Weights of a small model that answers yes/no questions on an image's attributes.
Training: soap at rate 0.0025, batches of 384.
Rows from block 2 of the image encoder of a small model that answers yes/no questions on an image's attributes, named by matrix and row number. Rows with one number belong to one channel. Each number is 128 + 32 x the weight over its row's rms, rounded and kept within 0 to 255. All counts start at 0.
After each channel's rows are labels from the 100 images, of 14848, where the channel reaches its highest value: "top examples" is what is common among them; "colour at peak" is the nearest of a few named colours to the mean colour under the peak. Only what is clearly more common there than usual is listed. The data: pen-drawn characters of a made-up script with 800 signs.
# c3: 3x3 conv, stride 2 (encoder.blocks.2.c3.weight, 160x80x3x3, each kernel summed), inputs 0-79
# c1: pointwise conv, stride 2 (encoder.blocks.2.c1.weight, 160x80x1x1), inputs 0-79

c3.27 [165 149 102 135 131 119 124 161 167 208  56 112 104 104 154 173  74 122 111 144  94 174  56 131 169 129 113 151 114 114  84 166 141 120 154 137 141 134  68 120 128 192 137 136  81 113 115 107 159 129 110 138 126 121 103 121 128 122 122  70 144 165 176 106 150 224 121 130  80 119 128 105  75 103 134 118 132 192 143 143]
c1.27 [131 133 149 155 125 121 153 118 125 172  69  67 139 129 182 133 134  91  95 185 103 171 192 141 158  98 148 138  97 143 121 148  85 140 137 153 124 142  98 132 117 229 127 101  81 156 122 125  90 128 130 142 118 106 139 134 184 160 129 111  75 144 176 145 122 200  86 148 141  76 188 108 131  81  82 122 147 163 106 148]
top examples: thick pen
colour at peak: grey

c3.105 [130 118 115 160 100 112 104 130 125 109 207 109 146  94 110 120  78  79 164 150  86 110  92 131 103 142 115 134  99 113 121 122 113  73 121 168 123 114 162 167  87 166 127 161  79  91 121  68 228 105 135 105 148 128 178 123 152 139 107 180  91 132 130 111 122 176 114 156 158 161 144 126  83 185 136 118 100 175 171  73]
c1.105 [133  77 153 114  75 136 104 131 130 102 213  59 149 138 113 110  69 108 159 140 140 126  95 118  98 146 137 142 143 135 127 141 150  64 167 118 145 108 134 164 117  80 110 142 108 153 126  91 212 116  83 129 106 122 169 169 189 127 156 153 150 105  84 112 101 150  56 136 110 164 138 147  73 176 116 130 122 178 147  94]
top examples: thick pen
colour at peak: grey

c3.70 [ 88  70 116 128  84 129 139 131 135  69 113 112 116 125  92 111 116 101 124 141 113 130 134 194 136  50  95  93  92 162  97 169 118 171 114 122 100  91 185  41 109  95 100 110 147 120 127 114 137 121 115 110 126 158 131 171 152 140 116 129  92 121  76 167  98  74 105 144 176  90 108 111 167 144 104  83  48  89 134 136]
c1.70 [107 128 145 112 114 117 177 151 109 111 105 115  92 111 153  93 160 169 115 143  94  74 107 190  83  85 123 113 102 159  46 136 110 144 132 120 112 104 116  95 143 107  70 150 161 126  54 131 109 148 112 134 110 178 121 161 120 157 110  52  94 107  64 108 104  53 163 138  89 134 132 119 113 160 114 113  55 130 148 146]
top examples: dark on light
colour at peak: grey

c3.130 [116 128 198 100 119 138 127 134  70 139 133 167 142 103 226 110  94 148 110 135 136 109 177 115 144 124  75 168 111 164  94  89  69 148 111 121 106 151 111 141 143 127 167 109 127 127 130 107 121 189 122 137 127  95 136 189 164 128 122 118 148 221 218 128 159 144  91 123  87 115  99 138  96 106  87 109 130 145 162 115]
c1.130 [103 151 174 114 106 157 148 108 133 180 131 133 121  82 224  92  94 101  92 141 148  96 164 135 134 142  77 146 114 128 133 120  79 159 122 130 121 150 109 131 178  70 138 114 113 145 105 121 116 187 143 143 121 133 177 178 130 153 112 111 200 243 167 136 131 159 169 130  88 132  96 112  88 133 105 142 148 112 151 107]
top examples: thick pen
colour at peak: grey

c3.87 [103 108 161 103 153 123 149 140 120  97 128  83 111  69 109 135 138 151 182 117 132 130 124 150 115  28 114 110  98 153 118 132 109 122 142 168  91 193 146 106  84  99 141 117 222 111 133 139 136 102 128  84  89 143 135 135 165 163 141 171  86 127 121 129 167  89 161  90 103 222 111 104 126  91  84 123 133  76 137 133]
c1.87 [ 76 166 122 121 183  97 103  58  57  78 150 122 122  80 129 142 160 118 171 112 126  77 132 155 139  61  92 138  95 153 124 138  53 145 158 196 120 166 147 122  60 112 112  97 131 136 144 155 140 139 103  98 114 174  98 141 144 128 166 152 129 111 135 134 146 115 109 142  95 143 152  64 100 116  55 104 128 124 100 133]
top examples: dark on light; thin pen
colour at peak: grey

c3.73 [140  83 115 136 108 118  83 186 113 100 159 142 164 125  88 175 104  80  84  76 144 141 119 179 132 194 138  91 113 171 126 109 157 102 145 138  46  82 138 163 118 129 123 121 112 130 168 126 127 146 146  73 123 119 146 137 110 126 157 178  95 105  91 156 112 111  97 165  68  88 151 158  85 114 163 128 133 101 219 137]
c1.73 [136 115 149 160  84  90 145 159  88  95 134 149 192 100 135 114  91  41  66 129  79 113  91 121 138 137 143  92 133  97  80 118 117 104 128 160  55 111 114 128 121 103  98 116 121  98 132 109 151 177 164  77 128 124 135 134  94 116 157 168  86 100 104 147 118 127 120 125 117  77 154 171  71 141  96 168  95  70 192 154]
top examples: thick pen
colour at peak: black

c3.45 [ 78 117 117  64  67  81  93 146 107  76 158 150 143 114  99 104 148 115  62  92 132  88 136  91 120 127  98  91 174  96  54  80  92 146 120 112 156  93 116 104 131  65  93 146 150 110  88 166 152  75 145 106 163 141 115 150 128 130 108 120 147 116  95 137 145 184 110 159 141 180 181 119 121 150 120 182 115  84 127 117]
c1.45 [102 115 102 101 148 117  95 118 101 114 111 207 137  95 132 113 126  94 137 111 142 128 130 157 120 145  75 112 103  90 176 130 127 109  96 143 126 110 128 107 138 139  91 177 108  45  94 145 126  75 198 105 165 148 126 124 138 127 102 102 167  91  96 126  88 151 103 143  86 145 164 182 252 126 113 121  90  92 104 111]
top examples: dark on light
colour at peak: white

c3.139 [138  94 120 137 104 122 138 192 106 133 148 192 161 136 139 116 180 138 116 140 188 119 119 131 171 120  99 132 135 121 122 138 129 143  95  93 175 140  78 159 118 106  90  60 113 187  92 142 109 131 122 193  80 127 132 128  72 111 140 113  12 184 154  86  99 113 146 136 159 131 135 111 137 156 181 156 131  84 109 124]
c1.139 [207 135  76 159 144  60  68 138  93  62 138 226 203 144 142 124 133 121  86 128 167 132 128 105 147 121  89 162 176 133 162 146 145 131 111 126 157 118 114 153 165 108 135  92 128 163 158 123 128 119 112 142 102 103 151 120  78  83 139 164  86 153 160 154 140  88 127 140 155 193 169 114 121 116 158 136 158 116 124 132]
top examples: four strokes
colour at peak: grey

c3.124 [ 85 156 106 173 108 122  79 150 152 141 140 177  66 100 169  99 108 122 132 123 107 125 111 151 133 103 117 195 142 162 104 165 104 124 138 139 124  78 129 101 180 139 126 208 191 137 145 192 110 151 106 158 157  93 149 142 103 137 146 184 135 107 105 189 116 186 108 118 114 208 136 131 106 122 138 133  60 124 108 103]
c1.124 [ 55 137 126 138 108 120  91 186 127  73 155 124 110 166 155 148 104  92 149 145 133  95 148 131 153 142  73 204 182 141 171 149 132 108 120 104 110  95 127  77 169 132 121 200 134 184 114 128 148 155 132 149 154  94 160 102 112 198 133 190 102 103  93 184  97 150 137 141 111 137 157 104 121 144 123 108  96  80  84  99]
top examples: dark on light
colour at peak: white

c3.68 [111  94 100  78 130 136 144 105 135 123 125 114 138 126 150 127 120  79  89  89 156 109 136 121 104 219  77 116 160 120 111 138 161 155 105 106 158 135 130 150  77 104 173 125 128 107 110  87 117 175  75 103  67 168 148 137 113 193  79 142 135 158 139 140 119 155 112  96 134 110   9 114 116 131 133  76 128 120  73  96]
c1.68 [115 106 107  89 117 134 111  79 127 121  94 168  83  87 167 141 112 100  92 103 163 126 144 114 133 210 156 130 143 117  99 172 170 119 137 116 102 126 137 131 110 125 194 109 106  59  29 116 100 115  97  77 100 153 177 153 119 168  74  97 156 164 154  94 113 101 113 158 154 122  67  82 122 138 128 106 107 126  89 115]
top examples: thin pen
colour at peak: grey

c3.100 [129 100 122  96 125  92  93 100  86  61 149 105 118  83 178 116 179 104 180 101 155 106 138  77 123 227 171 115  60 142 142 144  72 117 174 131 140  83  96 117 141 110 143 126 104 145 186 122 154 164  93  98 150 175 111 135 107 120 150 104 103 168 132 118 120  97  79  99 183 125 156 110 167 151 118 113 106 108 148 148]
c1.100 [ 99  78 121 109 143  96 128  70 141 134 149  75 110 111 152 108 169 105 162  89 129  82 138  75 102 117 205 143 106 123 133 127 118 154 152 169 103  60 129  88 141 139 175 136 101 172 228 129 148 123 112 101  89 151 138 101 122 134 173 104 115 184 142 157 142  97  92  96 196 153  82 123 123 129 151 129 114 106 179 131]
top examples: thick pen
colour at peak: grey

c3.115 [107 121 167 164 101  96 156  92 181 131 132 130 162 106 140  94 125 106 129 163 129 132 125 156 142 138 121 115 116 111 138 119 126  79 212  90 126 143 122  74 124 129 131  86 158 186 138  54 114  94 120 135 102 142 143  67  65 159 107 140 200 145 170  89 165  64 107  97 141 131 131 113 155 110  73 110  99 167 100  64]
c1.115 [ 81  91 127 137 119 142 150  91 200 103 124 146 114 107 116  67  99 174 186 128  60 161 135 119  81 130 149 112 173 109 109  48 155  95  92 121 130  96  86 110  88 119 102  69 131 175 139  82  77  94  75 148 120 121 134 124 106  75 114 155 162 116 130 126 128 109  80 144 124 149 143 130 183 111  76 116  96 142 130  96]
top examples: thin pen
colour at peak: grey

c3.75 [ 65 149 121 146 144  85 159 155  97 182 138 111 132 215 103  91 187 143  83 117  94  61  83 103  95  83 117 136 128 129  77  68 190  82 111 135 132 196 142 118  88 138 142 105 123 138  88  99 109  86  85 140 142 109  95 166 108  72 126 122 144 118 115 132 151 122  94 131 146 156 137 166 109 126 130 106 118 182 138 120]
c1.75 [ 41 105 132 136 149 167 113 137 101 119 102 145 141 151  84 113 190  99 139 110 141 103 132 149 108 171  76  60  66 130 182 145 140  97 116 120  92 138 122 138 120 179 159 181 120 141  94 110 130 175 169 100 147 122  85 155 133 117 123 142 134 121 105  89 109 171 110 164  92 118 168 174 193 167 195  87  89 125 123 134]
top examples: dark on light
colour at peak: white

c3.143 [128 137 108 127  75 103 118 147 128 110  90 130  84 132  90 112 139 138 157 115  89  92  85 165  98 162 108 134 135  97 152 160 115  75 165  89 117 109  64  60 137  63 105  89  60 148 138 165 111 177 154 121 149 112  64 121 106  93 121  55 146 117 118 113 138 161 138  94 160 116 120 112  78  77 104 134  64  94 152 109]
c1.143 [ 77  83 130 107 116 139 133 112 162 100 126 162  70 101 110 123 182 146 180  87 109  95 127 148 112 158  88 126  82 103 183 127  84 120 151  86  89 125  72  91  96 127  78 173  70 129 106 119  84 148 188 128 136 148 112 110 127 108 112 140 134  96 118  96  99 140 132 110 107 134 165 174 186 102 163 118  83  66 174  81]
top examples: dark on light
colour at peak: white

c3.85 [129 191 107 145 114 174 118 144 124  99 212 155 132 189 130 121 156 121 121 132 125 104 118 125  97 181 117 108 115  90 110 109 123 106 132 151 113 111 131  92  86 106 143 158 131 111  81 128 144 110 157  68 146 148 176  94 178  96 115  87  95 120  79 203 131 187 117 177  66 124 146  94 112 167 148 127 107 195  75 124]
c1.85 [122 159 109 151 129 116 122 151 123 100 216 116 137 116 105 124 168 160 109 123 138 121 115 122 114 180 170 105 116 127 124  82 126 113 101 146 104 116 135  92 117  93 176 129 167  92  77  82 207  63 162  58 113 105 161 109 193 108  88 127 116 138 120 212 113 153 156 140 108 127  71 152  92 169 108 124 138 173 114 146]
top examples: thick pen
colour at peak: grey